A small image embedding model, trained from scratch.
Model: 5.52M parameters, 64-pixel images, arch vgg, activation silu, depths [4, 9, 4].
Rows from block 11, named by matrix and row number. Each number is 500 + 50 x the weight over its row's rms, rounded and kept within 0 to 999. All counts start at 0. Numbers have three digits each. After the name is the row's rms in percent of the matrix's.
# conv: 3x3 conv (model.blocks.11.conv.weight, 160x160x3x3), inputs 39-51, a 3x3 kernel for each
conv.41 102:410456507420463512406468517446451463446442462453443447491514445497548477486530500510509489549532501513495475409386386466393364450389375520487465547536511561563540392438428409464451378437403520508433507459423481449430525548512540552546503512501492444412472429447430423477525515497499504482492523524535518469487510502424467447524499461486492442469455462
conv.42 091:581531427519503429449455414541549540538529526506520508504491486538466422545496454502510466505519475540540484451483458469490465505505505557533532484510505495535529488467460507507491486501495537488515507478481514473444543525496461475488458487508418453516413402484516467464475480482489474450499431399532471506555517552558514527510553580491555602574594618
conv.43 099:437479545490525576461488511484479489485496514534523521509525578448478510527599592495563486522548486456427377512458497572498468616572524490529536504558566532567544502489519488491495510509513589567555533521547502572628452424419483493454532525469452456433499504457537561504565512522550486462514486518472508480558551508494494485518485512550599595459501542
conv.44 101:488437433440405403450421429518555486526569513486547498524431469499410424546510523486412478546438461556470506506517506486513504507528556417448436546572529559545503513523503563565521543540474443420457447434459437439440529549537494506505507513488483540517405448475433459432459513562454484477427462483550487472559513513491445500485548513505613479399547461
conv.45 104:408430439444471459394414381470475471460462468457443450443463492506522529522497481453497454494536514492535507439477514477523526524561542509508525484507512503503498529535517562581591566584584413475541488566584546522537543576578548557570509520557354443466490591534455484401462463489456467510513531524539476437463433435460481491461417452517428488568473507
conv.46 095:467485506534522529533519523544568551514533531540545556504522473536503463542544490486494481487508514465482476529527516489511516485494517522529514497497480479484469527476464470449447484459459535470515558443539564485586515563583565598609599596595522501469543510501463496580526481481513468497511454485643584590554562636576560577509548602478532567492553538
conv.47 092:536501477555513473536508484494524565485507548487499539417429472405429441371398435574579502501549493491545484498514530430481511460457446511522584497482566521524589496524557548566584569553600475459560537515584599542582515526547520531572496529563454441535525446506575501555517545517458528516454466453575605595502572553573574561627507612498514544592622498
conv.48 090:568617604513550539501542524508520469494545516449502495533552548491496531524532577538500458583544501533533461495512489527532478571565472457481474517521509498519488566524528648592595604571561473447407471452452448438468527569519482541483463539507385443463382482518379474494516450447511474463489468464470473522560561513518550534530600487565571491553529522
conv.49 098:440475479540533548520535532516533504510524505452470455494461508553517506528482446571549532492494493500497527522515488528554512453473433525541572454474529469494507570527462563522438516502449401449446502473422552457405403492476445498448441484428478468483516506495516507596533537555487482533500515541588554599501490552500450508594571614551484519554474557
conv.50 102:700666689545479576450370493509552499476540488503544486506358497635423487669536513497544566505535553584551529553532493562589511549621582583554522482499505544574563462413365497455422477441419501524519432505541483535546553541517542512473535502464500466503602495479535491476519569557416490485420490476462459424540516506555521486502499438470456474491493486
conv.51 103:417427442420451460388410436475508522495521518469520508443409449432436480499471481484497475527527486503501478456466466471474487539501540436435414510502504455442467526584539500577536518546513474455480527461469587529500530512512521491474491480464496493496542536498520522506525504526395371445419403465435543457434541525452524496557442458570550471517503426
conv.52 095:530502551571508504596487462534479500537476497541493536464527509498592564476604518494531497465495492444472447496504481481513544460423494475519511450479460480494470481548513528629577541646593512492481616521497599503529464519560442480562437474519568543507556504454455553559466435445532434429560446400491505544496519574533536459489511530511487482439494496
conv.53 104:559451355542450391497454447542504508507467468496454471480505509490493472501503489447523539501535502519492471465473479496479491490452468574546565516507528492501500477493507508501492529497476485471477531490490540503482585548473538427391477384384508556485540563471480500422545501516525480456542501494527516561463465463476514541526487465528478487554513551
conv.54 108:435428422446476495457501521462474478476488496485503505512514506468497526507507512674595582602483504550526500478424460476415452550517524427480518479510528472503525448461456453495527460496536549521565548482511538452435511514488453505500468551526420477545453475546509480524509438480477399502504463543560548512561499533492474437488504527497533523569569495
conv.55 091:543472483544483446495449438533534544539551545504507520442510462556626563455501496515545515466482493468465488523488494490483524479484505515524522524524493521515465417410386472444411497476435474426570537473587551525574545559556595611574602588554466466413558563492446499490560546568504482495591555572485484482410422398467453419388434506368410455326394458
conv.56 109:450477526448436509481453528523503486520499471484489474504536524483487471502503470529526504533535499549535507476476511468471515467506566462484473474495470504528504529527508496535524501558569512493545469454441528488441533546558566596624550578601430473501453472430488489450414463438468559543466553532472460413460465436525495498462536476499609506434479407
conv.57 097:460454429459462467484477501437452479454477502483496498463494489460516504499518492483458467487491491509526476448461479501537548497533529429451429458486492463480560459479483466500494484509464565539611538489565474482540427405406418402401393404414494533515498542553434433509571538530492476491452452474589541527491435496427456515532531594444505509455481401
conv.58 099:610515492560499521543504497530532501517537498500518494515518509509510481467492459525581556511547531541565549392451454370422402374381386513482491496469492486465462521491502551528533533534560460479498464481512424431504476542576507541563522543543431437470444458469443410417364379376405450441400460434490519470509495485590570579517440419470481419549562464
conv.59 094:459425374478459420436443437473473454508502470518484448432472492444459490470441459543514508531520522488480479505464482572513497613574528502497465461474486434464480413461462456510501430476473496486509511579544534585535554554549539547572506513563519560466537524451455444384412420460424420427419425452460480486469498461460478487492494486461459483421461461
conv.60 101:417399380450416419480439438490505524508522521506517515585670558591642531557595525481506456502535482496516485488570590467546598476529528518492456554537487551557516530472519524473511545532567512552605532582585473531549474429432507459461530499500551578498517553497453530470493551553557628652546605627460521516482483518531526527501392495483376484516477488
conv.61 100:517548562511532487527571541452445454458461484459476456548539512556483442511462413518562517475490444475467456550478484603516484532540515574549537558523517532514530514478495497455492529510530433503453442510436457563453438421437447454449465494501629515500653563480551507478502511439523539490444489480459465511486502538554523535451472529403446500439452453
conv.62 096:499417433452389420496454470517548522500538535473521519453457493458489478480496487494499495523522513480518457375407438409451496476504501449450548535505514524483493538572591558576593555556574515537538507536527601581522466469493534544565551594628421519500444498483450446437490516481511540506511543483513426482513470434522483427438480503503466475449473418
conv.63 107:453457496429420460460481539511516514502499499501500496479488526433484541436509487506562519510543525502560553490588588536631634480559580533545577492525561462504547521475440502455440507469444472527587595607645618570619515543521484522507440505515579557540508510497464509520565594549535521512495497525529524499519514509497484439461426503469504518432531544
conv.64 091:376409464445484513481481494482482509475490510491496511479550543496550542502563545466460487451484518487493484458450519538491549606549569470512533504546542573571527440441446450477501472510510570549581568555605538525523504442455495438429505466466459527533529564499528546522570515561616582644610582575478473488488476489457495492597576588526529530513472504
conv.65 095:491464441464462491467485515499516535528548569483497495415455406424474430418474408498485486474472488490475482422438400355415395357433415504528500479491467478468439521514517543525544525504561458433584447431588495443564495497468517492441514493466526484477496456503446477465555535469556524494538513551456499522516485472493436405458497522421464501308495489
conv.66 093:432442439461470446516509453513501526545502516588547568476574506492573532482585599525552482466486422506523473558542602572543592551555613555555525519533524584572560592534512606552533566507526510524601500530554471472512499478486518514514529501519499499513475476532492518570539565583558555525593588579507444447453443416481448428487388449490423468495408434
conv.67 105:522559579519565605523573626562536522568566543577562534517519515529515513535502536563541525560539511522506484545540495589574515504517474538522522538561557534569539591581615556548565543521545443493459533567529560600519476497480493550563459515540473521512496547531486497473512505518498480497507505491444464460494522509486534508444470412462453420476432418
conv.68 102:476484470438502501451471462412450466438461453461482473703450515752511587584392467482489560504517566504516561459567327569680434464556413484454430469456473500471470508496458509466451535480451475593474509613485511606449462485531458483524439454495543442457668562517589517472453441344485496344567599468597542541421419471491420442439536540426445458441443500
conv.69 097:503525550501516503505514476516529504517516477510499474586597613527544557534534518499519544468496521467475499521517532539550557452451486511492491471505554494500534529567578533563549510550553426582605430544596446499515572580595520531583480500566557637618588644631525588566554552511551555550582579598437472497413496554474512562536518567543524514504569500
conv.70 094:519500473477498507482508525517497499518499472525504480556527555576521557550475505553507538538493530598521545388465460477548531494570536554513489523511500555548548652591526650603541627594552448486463427497437458480467576609572545542519484473462422432410448471458427437485519496498461455490457458482558512612607569600580520554529571533546543498602540523
conv.71 090:562499524580526587559533595446485524475511516502499495517519470560571481466494439485513443511538454496542474481501546541538537511557566546529510563541509563540534441514512441503498469503479500518520461492517512496508498499480588568543581557553475498452464501478490530480443465428491507461509508477421457456529575525468547511499467546540495470506518510
conv.72 097:402394388557552531617655627468445485469471491485478485597639573555566539574539511697672662623600574545516509500484520533467441559462399465495485536558542505516507556543522493497484429458499452382435527518517594581563513549506481514478472514530491492530484472522517525534476455490517488519575492508597516554482518530423482493429501478443422454459412420
conv.73 090:448481483447433479503417457533529535550530528547543540439481498445491475485532480565561518624632562594599533403488463420526503413510503459467530507498516481468488526518549509544538538586577405515455501567510537624522528546546533554599469489526576576425540528420457487402411476487484550537451526499496439430524494507530513499463461506468617518459494495
conv.74 103:491466497496468497469462468463468464485478473501477462448447447462477457476466442599576589536506513545525509427490468484514489451509505495539540487500499470478471550561563549557552530541545510552453493548484480514456617567529609572504535503473519520499510509481489481386502492462504496495538539542506522509493462424492464474524542549507536498509546475
conv.75 104:425408366423383371441394436562577564528548570526526594555544496548593524531566497433451429483499445484514441559577480541561580527493533421478470474526532483501521550569579538572566540583591575464545553472547501529539521521519537547539557547536566610454462603574420511552500498492489530507502536565553512501425474443469485468518477506474422507429388509
conv.76 106:457403421458439475496455479503493507500503514478504541567591492593609514488510442474513505564627605603659607525582538490548549403450435455474451531549509569603544479536516532551517524496470544501563511457468545504505538559522570594556573560509553535519500483495505471492549562526541526517502489514479464497538507512504514534437465471499483448527513462
conv.77 097:492438379518483443587537442519512514504524523473485485422504441444505444433473422454498505518540505471467451540447506523496534482517544491512516498513517504493461488495536518490515544505520580526502494506517475488494495484453556556525568567560529544522501576584526597520596507449564481467552507526569466495559481510540436486487522575449518496439528519
conv.78 092:502483445426440434344374438561554525548544537526527543469521515468493470480488459478533505568617555542580495436542536501572543451522430522453444540512504547533507463496519454480506410432436453487500502509507503540506532560489536569510483541497475553562499536508547523473403399407456463437480490446532464459502482490483495509500463434486475484453508512
conv.79 087:523506504563533526547512497496492520497497524475472490508596501476578529399519461492516488509515494490522524461469469518527524496481480557550487479497441460479463481496488495475473468456471547551550512485509513473478502519491536553518496521464569554461543538500478494480547560516554523495551547541540540531433479493375431458519453448502467525494478536
conv.80 103:459507507487463452506484499544516491521514483518522497555560468525532460482476459567537536524488478515469460493452453559511516597597598517500503547565575535532518512538531526556550544543554505546585492532563485533574485463414432445417383424418416528520450555589452555597427487495477504460498487445383422510433484498442421461439487448466490427497523453
conv.81 093:502493514500496495495495503475491493480478499460488485501562543494558538472514530572579573567562543564535515532512538557528540575540555521472428523510495532524470538577608501522532511501515411480440431486464411423421566558547580574567610585583454443431490484480492511508420423372415449428386431411470474482456529513531565548414415471447454464460447439
conv.82 101:583537484533475494530500525485490476508513515525496503533512585522489496545547522545511509528494491567576539503504450546499463490457458489494470551577491540546454445453443449468463436478456570594479589668553525503505436459491455454456475436439602561526567529496560551469594541460605528459546496461573601502538538477471547496587521429643552566585524553
conv.83 113:613521486509449476529502564519528527499521527466472497505500498514517505527515497525519513546534500513495459448496500519557546554559575541529514533507489502466455478489483462484495451481486489462509572596610556558522567507463546524504499514513483508529465512569572560580565550544555524526523510512449490512527517538519494512457413354459479463446494518
conv.84 120:456473522461476499495470461475503519477497498475481486495508515496523549494546566509529494507504446506530487479488461563550473534600510461465469511491494526498487453496517507495526525491488541594548530657665428519632524547511557612601504592603477464523477464501482527534393469518443520552442524512447426477479481457431466414427464468445441457448429461
conv.85 095:474443423460399384421379366499518503508514503482502494521548585503540573502516515510537533529541557549583594578595621609599623635574563452448439479488485450466467558598616568604605564590580531545595573568576565535553517540544522561563472515532473524555527574573526520518509539546502493523479475481506540502528542531563549565550508464499514453479535488
conv.86 109:504517553460418472492454483487485487475463452460460451451466464532527507492494502439459492495490498547501502485528469460475476509464445492492484530533503573585537461496506440526538440521541480500500518504467545558426498446460508470476559574565548521463495474496522532592497460413488497458452465419465488466514515551522495501535552572517519515510542537
conv.87 097:567518531570556573622594582492512530490499533487485513513512507468465492445447460492495464502495482509514500507503528514499574498508568578585518596634570559578523454479452421437403408410391572595532598611515525465398497463478462386408511416419641542494588523465542527493538540523548564573489505536527615573580607511447465409496560591518549583542581471
conv.88 142:515465481467471505483495545476490472478485485481504498499500550462521552527580515504480485520501512528508545556509495536530531517446489528497473535495467502450456491520509471467419430440409536494483533483495511458452498541531529549537522479439479472506428512557490551545610533499586496465529513520495509499469504514476503548477446446474479502507548528
conv.89 088:525487519483469510447451494454474487447469491414450464482486461531544502543593575442443487478478504468468504475461415517501463462489457461454435508496472493502492514525522508523512500524503427475379561580512487506484517520511518513499487469469498568513474576536384482498480457487545521529516529523492514584457470566493487563533495626460505544491488519
conv.90 096:472496502515557545531547497574538542555512515541511493453530463460542465493531466489445514455448535527490543509444495485497545502499566541522509544508498552532544517496506505476490523500511521514572460491538495515518441405375417387364379352332468512533440514528486560540450431405470477463499487475561507499519443483520439478596564517546535511551568479
conv.91 092:542499548541481531558502514497487482521510499536512490467487507507525521520503482524490520520476484552515475507529510509544501497499459470509549542587581609675619546528506553510468579542522414484392507573507530554496507515525507524528492487484537537403596579419517528430502461438526514494526534519535589512548595561565561506577492547596501542571533580
conv.92 091:483437451487486490478492513436472465450469473460458448498479526461501570433516537456444437450453466470478491465423426566528481520527542519529502515510501478477504494489473489456439512473428455516533468524592451511545513484483549519506485471463471481544468521549501550551515572585525528591504487591502519544576490472494462416463517530480451602467474533
conv.93 103:541583621477487545484496523529512521547528519527546533467517448517518446481485427508508481536523508548487478436430471390449481403408426567557495550529541517476498495502486504514520513523528471442551526544606484606609432422430434438459439477476433433442516530500470513499441442540434498533502517494562506545476537537549541548423589508495606465512613499
conv.94 100:534503511525457465552456462539508557545528552528512542551555513564583550588601575555553574525552590458515570525499468466485477460482476539588561575596585580580576436450445452465442479492456449460445493448460504457452528522539604621621636644617465440422463474408487480417465488558514496526507493512481504530490481501503475505490540593461504503440479461
conv.95 097:420404403454481481498502472451502507486551533489557540513493496515491482540522474499507504537491505486455488566509512527465461507476477495464418578569493617588511577550541536500485556483434552534534473500551451482528545545467586562510566570529539574535507559552458469487504488466494513506482506505566556579494532528475519545481477510528555503517529523
conv.96 098:541522448575605536511556557545530476536521477523504458426463493430469479438484473536516447496464423475460429553498482535504530565554583442463447493546535493543567467464492481491513475484485546562580585534467587497404520548539512504491504472445400434502397428475490500506543492493535489490563523531461488484494517513461531504453476419464479451467425393
conv.97 099:454411442439438448439458459485489516530514518553527523469479473554562558515528549495504527491511532502512517536510496528507491499452463497502520511507506510525496572541539589594594563583590412479524490512554554518512534492473492444441470434445537544504562542557473524560489539566484528538585578557604577557518482496541484513525545541587573555540576551
conv.98 108:483495546475472471505458455522559545548557561524523518487465454448446447463479521511430488532457489529486536508509519497518553506584624496460434551551469528573493514545577519554577480516540485552566482534585406563515477481458500512507508521525494505462510521428512527500544489443525458471458434488592413417502392474469417465447452457497492481586522485
conv.99 101:487501472463489468489488461487532468484532457519550490487490514486510534474509528540591536538583526557567533484527545494477531498453537566519492568514459601556492521504522507515540516527548399425450478514471482498407551515550571556560604620638499461487491473545557507478424457423503527502496532523604581585580528509525537576448468560495455601599553548
conv.100 102:504547509456488490408396438465480466440441447458464477465473481497495530571525538559543502515520491495517493516573567457532556458469545450483517465504530485538553529523497562548507522511506524465584499417528560443511506479450476425433455408414567591536556585465464497441509551583466470513430394433463428436572600589553614560500531439594548455545533440
conv.101 103:445463447491533526501535530467447458481459458499474476456484490474522520478569554476470457486487491483495505512466421523493434495465428522526531498506513525529520496513524482520527464478496541548539569554539463470482485474464490493471495488500479476468472468480466465479476475512513484518542542585354448457508508502536541517530560564481515564515547539
conv.102 101:606538431542507500512466533452463476475472468463456442468450496404383441461469519528507524537504543519531533445481422412506469405480546481485523450482502508519541481510471505513492483485476409488502446451539443440544454426444505457413533508440671472370528551431451569503483477440478461435471484502576523424557570499543601552596509462615595539574621564
conv.103 086:485502495507505527525505509486518534483531529434465478491425422498424399512525530483525520480520501524553480487554522497581599482597613568520539506467471455456458470466445505528500487536550492526499498602574468558579454456481496518495511523474530599530569635582615699594499460441468428426486481468491521565585579588555521521519597530495535532527543532
conv.104 096:562510536580552586558565613564589603503518539474484482511510569521500540567574579483507548490498508521523516479491468483484451494480429474481458513494476491469442486495486482474471487491481422483465426468432354441414473497534451441467463457475448437429450415401442406369409445463450460479459455455489451449505483489546543549446484447446469483471484496
conv.105 103:496507529473479516470456496457484490493503481520518475496500503486476447473476431499524514505513508510515528555497531514446522540481566451476469478493474480499484547542531561538520537525499513504554499426453586494442556532528578544532591531510527504499505489448524503462349359333416415383445426409461489484439463484435463491380337327415408398425389398
conv.106 091:499490504482469479497470479537548511570568527557540510581635612542588566488528551503465588558562669542561613487592613527593551512566532554516462586557464578570479450459429446465461444445453514645557511558511580563488604554508537471465489460473615628570605606551504518517395518555466636679468581531527463433566554519507538508512463420490476376478494392
conv.107 093:429548612503555582546548512456511523457525517445508503500515537434441481445432478490497488493480471454461449505406394530454431535507468504499540489485515481445463463493484483517486464468467492453460457484460446428413483464478475509510484511512429422460439459502418468500511528509460487503435475501412454456451465462485482490419469432497548400573556306
conv.108 100:475539528564552547498498496457456466503497480517500490458477538419485542430495527577553511516515464555561517504538502478494467506508455433436472458452510464439483492444429491481484535540544395452446478510513514491478626616641574575570578600605497554551529570570457472522501475469450457457467453431496605521536610531553608478629566496623540468477411466
conv.109 102:424449473461488490485485467387390391432424405454444411520518537477477493523505515524513470523524488456485462533532508526518503552499504428484562494500532479496522488516517519565560498517520604533557646562548692599612475530486431500493369434470547509525599570585595526533514489513513452455476406383474523542543531541497523522637621527607623501576565506
conv.110 097:562499463575520457606563513547540487543529483544562522473529496429489448458485445416485496491534517475468467601562550594543574546521567516533505547538550529535528543547570484489496479496505542565510524526527495538541511536536503508539485472503576567535607570508570543548463477455411503470374478487549568491536605525444456435492559540481538514450461487
conv.111 103:403414337416445376394418398462496505500522525496525495576528507470447389500479431543551509520531499518527483528514522531507525467462487516534526512532536487501521522551550543551548534531500492487565507442498475396424431369410460416453516492480482455501544521517552563552443514481503546547477499539480513510571555559528506460510552554506542546545557527
conv.112 092:598570519582562527607582548534511459551528477544514444416433495489484530523507505453512525520548552503531543465474489418429480461438460384424485471496513498505482481475456535529513550551497401446472478472430515501453504493486487476478481479487415426484404453522438439470486515553507508504521507474469506451526551503468519515486477429574545467550578433
conv.113 102:513526543474535555476507504484503507512496510536500503460543489420519531413474504535506471500480467500493496504461549513511528499542511513503473514518472495492478453449460449465474487483496482516454513512465493537475500515532497488520521498507543469480522472496532516520463467463525471498517481536447560450540591524469520547494434567418425549363420519
conv.114 108:524500507497470504539508533470457471516484504528502532483466441481469444475477441476500484507515513485480482465479482474482481496496488456441457451468479375425434493537506527583562477523497482478430525546486478538514468434436466437445479458462647644582582589541492522468427437504474440462463403411494547547531621580503564562638593500660580525690583511
conv.115 096:480504517508530539548572583501513523505519513501506507539502523562533536529508489528551508538528462548535432497508501498506517475458444513510500517553533562588581607620600566588613519534543504512515534559499524545463588564560546525552535493528470486514539521562521516555492522526553567550602605557467521521563576515548562483521533580514522501443533488
conv.116 107:464538506535586482515536492490475464473490478478469466510480461494493495517454452461501516427504480442455423512578493516543469572485408505542503468504520466447499474480465494494474481494455461533438469522481478476521502518557498486511537528507572534526462447596553442548442495433444488445358414477568616541475627548361450572681524614480547655417603689
conv.117 099:524537549513510520520504511486467491527493497533496496543478450525502499561530489507531513531539554497444467417416443459468511469449455452476481488500513419432447563585577582610558535546511463419403506456402502476384577475406524476446472482520516568514443512462479477405492430404514427354540491436504622584498571581506521547625636507559595542514631498
conv.118 095:509521524468484480492506467511498459483485463497499482442481423523546490503476463466507450468551482449524494467490480472502457491516468465456405509548526525562575488522536508556589492547564488501503537517519513513503487472388514529452507522498552591527497573554453488509409412446456454444512498449456498485544558564519530584436455551429506521455468553
conv.119 103:519472484545507461569522461430428438432418433433440426389417474429445478543536546463486510464483509461469499596549539542486465550531501418436435459459427476459409448477495503536562555554567409483513397473498449491465428409453403418477453472515606594554523503470489486429448439398528533474481510503435402417537499507548486496392438427550608547574623535
conv.120 090:417450467438465472484525563505536537517526544510522502486522483488511483476493496507439450503455453514427454548524487569559517480484485569528529521486498498478511503495512531524512543548548444504456447501462444463380420437471389484512447525566536521469500515482476538521415418440448416495511464535579631562617627639607598567622617500595569538646572575
conv.121 115:501544602512553612529570569481530478477507494467469445505490487437454459464488492447494503500546513445539509487500479456470514489481526492508533493529518463483493500470470519491479548527459489495457486523549440385421468438439465409405475419415531599507415542607511460503506476461471520531459554583509526490456695694360517606522550453678736685444538725
conv.122 091:452458466462489486439467453513528522511548549501553582543493479558522512562514503520514521504535536471523526518501541493482555531521544445457487466466475498486496522543531534553556579585598498493489523546548551588592447433486389379430383389440575623593585583610579620612536528542534521500565523524468523530500513483537530553474457473485472495458524543
conv.123 099:500484483500485516521539569459466451486490453504507471531518517485509522463474495504485504542524534560512501400506563500516589621511496481473513498487529495531546440475464462501500528550528411495438414559522323490561525510515487460474495476448392488464487495478483405322509567527526586571534562546461499552487407447447443404333483471330460445439413425
conv.124 100:538539611442451570434394511522482494502468478535503497513507518504492468539549530491485489474479485511488472514542559549546486576548415409474483406465479429470490508531473481473434519456431549577574498604561350515574490483482471422433468415439606619543483554522501580545429423375461461409396425426473474484596562499498497443480531433529600476476645437
conv.125 089:543450435517435455557465469464498466452489466408456433542570488534543532449479501481595513473549482536578507524475558520513585542534589508484502529498511526493502431435434474484476470469439515550556515577623437552584582558574516501505532488513547571538609661618535592576519442452550483490541503516413441471412488496484531536436477513524547534604586549
conv.126 115:573503526578485501476439487493523546529555567552563569413457450466497485445475477493481421471460396436446414531476494526545542486521564478499538502511538506488493413470508463507514505520463466517537525476585562497499536441435481397377468402401360576654538623629568508480475490453472546539520575523503536504450525673516594613513651513511747580639546605
conv.127 151:450481476490495487521490495502505509477501481491502494493498495494495498426458478496515528502497512495438455485480488451430468430420422544526512489485474531538507466492499479553581474522531548503475513489375401515477513490473453431457410391441358323506597594506503613508564522510479470498499521498568425432478309384625645621213235666466494623881946520
conv.128 090:525512514505513482522479449514520540501513563508525577545505449567508454597575514489493495543539536521530522601577534534545482476487435472469494487476503568527518488538553589611593520543517525536510446454484476450433440417462437459498456481509565619621569607518424443406519452470509449409542466379507523513520498487555482503560498554547499528518469479
conv.129 104:389443510471503534496527530532544545477510524485483506511513491450469513423451517524502521531538560514529570471460388406398365429420392472445406494457404517480448504474420536520447549533456449461432511483449525485455460483504447467474474476493486449442536490451563552511521496486570512471601554497551580595495576549485506467533571462540582504505527439
conv.130 101:464412485491403473557477508511522525506510507520523535477503470515531472492522454526547532507536551517541579544565520603600491496525459547526508561555550510516515459514504454504472428451444520603481619666534597593494446430433440383382436371367572561474602572509488514441437486522502500534496460485509526466519543526468493532468465412472496510421533564
conv.131 094:511547646488513599511482554525541497512518483498501465509479507524520549502493532446395418517481525503507532501519500539553553501523501567512482505487477524544550484513496454512488491527538436434419455455398427426353482451498514493531534524562445425408468451421455476492488541536530594619483549588386440409517523519485508506445450417483511538482501518
conv.132 097:466509518424467555465457597472474486516502505530517499490485499515524537492541540466488530477480521470455504481530584508529545549565558525527551560566560583569548605584478577571510528553530596566414623575426627582491525485566550497538536500518647551509663527483633575541494474518535505505573557586441522413512533496550568571478346376538540425584637423
conv.133 089:467477410438433390404423426485471458470452468501477504407457505432486504438462478448481508462529513470520508508423423575451469523452487459491469463483490440467477494533488512538492549608576521461462539460431583486411454452453471482528468473536528523549546527564508501555536540520542488493558480455432520563489577563530614541488592491491535503568559576
conv.134 091:529529446564536487509473442478454479439410454460428472483515567494490531528560609448499484451525537482529558481516541476521550479483556581530501541519468509481442467487475517497492501471471474550591534538581516524604541485498476439468482437510459492475455462480474531569552483460535458415578503481471523489421493451457499465405487502473515526458516511
conv.135 096:462432480429442468382423399470470456478465467471467472507508589500455546526495510488439493492461520494482523473495469446476415471514483540537558571554545550547563495482448504513475486501457430579431485608448510562463445430447417398431426415433513457495458423497546513565525508493529497468499494487455539469490485476370357439642530521576575553524606538
conv.136 090:576569569586593618612598620502520529462484511461480511486471456472439430509476467488498475530519515511500486484462433506515493480541556525538561443460474468467485573558533595587545555567556462482412449510488397480502510516567500476525567528543489526484465409429417438453536540493516495501491484536487526527545539563603539517575644520586629566563556569
conv.137 093:531528489544525449533462407538524510541525515532531490545482495520483517525470511544555547549537538554536546482464456538513513611578578589545517547523505493484481491460480540518517568563559628656549537619514512604518490420473479431491521486533510484462486551506428483467469473437520555511527589544473499527409486499426469508459520459500584518463526498
conv.138 095:473492545463502591502561588616559566604572572589563566449480543484525553461512512524500485476452460483467505476513513460500464475537467496528534443484487491513525458482493490489486473477462410487480457522493426446461548483544548473509607521509561568548531504476456434429460440462495479492476507491501570560500525524511503478589582522545487404442381414
conv.139 132:529486473503481461469504494489494498493526507494520498475509449446492458442442471497475466489439458494479482460440462498493479548530483540488471570530518550539487446508479475496457502484463516479496437503559427466579469434476431409454443428464594628364667670406472453481421451540522533467559568456414433600554652509500698564608701357817642251533544434
conv.140 109:464511527419455475474456468536522494505496489510505514459489464424471417427461416467506445487564524532570483525550508532560528457442492520544505425458485416453469457492459471500476456504493457437426470427445456482462445447523520506565539511551515521451511516483391421465440493546500521548517500494424520518520543481428524486495524505464530629449490661
conv.141 096:475496516512528510531600444508517492535530492511508472589480521592481495519442430545524505603525506498471462471491484474515473430464416482520472481528489503533498527544513549548500542545501475540475498574587473507608474517473518565472526543421598556543548483466517487464495537456494539529535518521477541466468484493500466428532463344489439390419469452
conv.142 098:476511508477509514491516541509502498525547517456510498447485497473487518468499543449622449533759534449590444469513453448500423468480452458469548488511630490514611545544571549588578536599591485543633532574624481601567502529544532533544504472478466561529422476465460549557505659580469616531477588524421551524583641583520547532470545522500510560506506633
conv.143 094:435418457412425421377425418498504508542524508566563530540517528552546567499542542562540511616583525587593540478534499521547557522469457409447440467483450502523516442457439459484463434472437459460478452492487393444451492478471519511495565563557503566489548541485537523444447442469458491492472525545428335387489470523509469503425482437496517509466535504
conv.144 109:534495518594524543611575593512495502492494499484474495522505519505480476537511480496475475449462466390410416428419386476457406528503437424470502480500544435426451477502472473512488426441414382463446441504464452464458515521480519571530499556506481496515471483490592521494476492528477477497523489482523508540484421438465402400432426510401402457454431473
conv.145 112:451452498512513483595619543490527524504539533446472497435501443471498430455469494512549514503581543481521494464470452515497458517482436490464437517503464437428441548536489479495470484507538463451498532488440515480446570562498519519493437449455485511502526449415622608553429470538373396427409384368503509526446481520479481474430503520411418499490482537
conv.146 102:516517510543512458543523447425487480428476434450472446467457458474473493428422457500450432524461448584482492383425488434405463522441443459483488460494487482543494470447416492468441452461403511548460463469434456423442520506490511526500515540506476461454476588491528506507392384393448457453444447439510549464553460483593445560600508490507673395482591467
conv.147 095:499491443528523469527537495485460467488468479484441456496530568483489532554565568522555499452469419441470424368433448433469469431460450441460487501524513379406414576571557569572545558560555465465383499511474460480478455471452475487471449462427401453416379437405334395351481505537479485527459446496521499456515516450482467439453438411461431452477449539
conv.148 116:468502517457460516436449508482518509457498497472520501475477506473477492448472483538486517619588585565548541519460535450401481449416478455504513489508487562580533540508471543515483551520498539527518502448508502460514473518495460520519420448461405429470422455503402445556540477472483436414511440394640536518583537488560508490424440498496475452503480436
conv.149 099:479520557488515549515497521518518500511521505475507475465439452457427419450418454503494518498504527469457507357422421399469495421464507433505495471514489482526496474512499467519531463502494527468499528462490554450431493520487497528527525562558481523471461478434447482461476465504508519514479507487550467484494476514496461502475577470441524433409425421
conv.150 098:499490505529537573545525533503512485500498490497498486482477481492503494483512469531550515507521510468511513520505548542515581511460464493518559546553543489498494494514532490519525523525522441472449502526526492480508428440387484482428435457408487533433568631492418438347514499471501506482523537513605592501528526535501535576483469505491534562379475538
conv.151 098:653627541644628532582566472510483481523503504527510534466488462483517509454497491469451425473476443446437432595566510533555534436498524526484521477475522479484484457502562502507543503514517576559534541492529588500580415486505456561572424513520500473440513473424480468517621585546580490450516439420508441443463436500399418440393441484403418427439429466
conv.152 106:513454452442382397454370367520493494512468467523488465462473439503496408492481379448469475482486496489487493455437437456442452459450450466525529471514509462468467481527537475519533448489500369373375419397393466471458470490454513520488514551540415410440454453438450469475526510490491455432484461418494453479419452469470478490546454485528464433482498477
conv.153 099:510523498499518502546541493464493485492522509497513523590593536530558538491533518567552503560552526524519500516493532458443471418442490470537538486502532509493539416466478450490509440459470536506537595562530515540533541566522542573539482499510536427509508496515502554527525545521512495493464434509514539540587532479533517510561476700507474651564478568
conv.154 094:496513542524521523543550505459468482474488494451454459505486490453454461405421433449503546443498530431476484516547490577587524537605511553566559521552496498516487543535463582586503605591507511652450531647454479572450420456467385438428374393368527483510582561488566517507498432400473437424478477471488493490491491433515523498615512619526452469525521527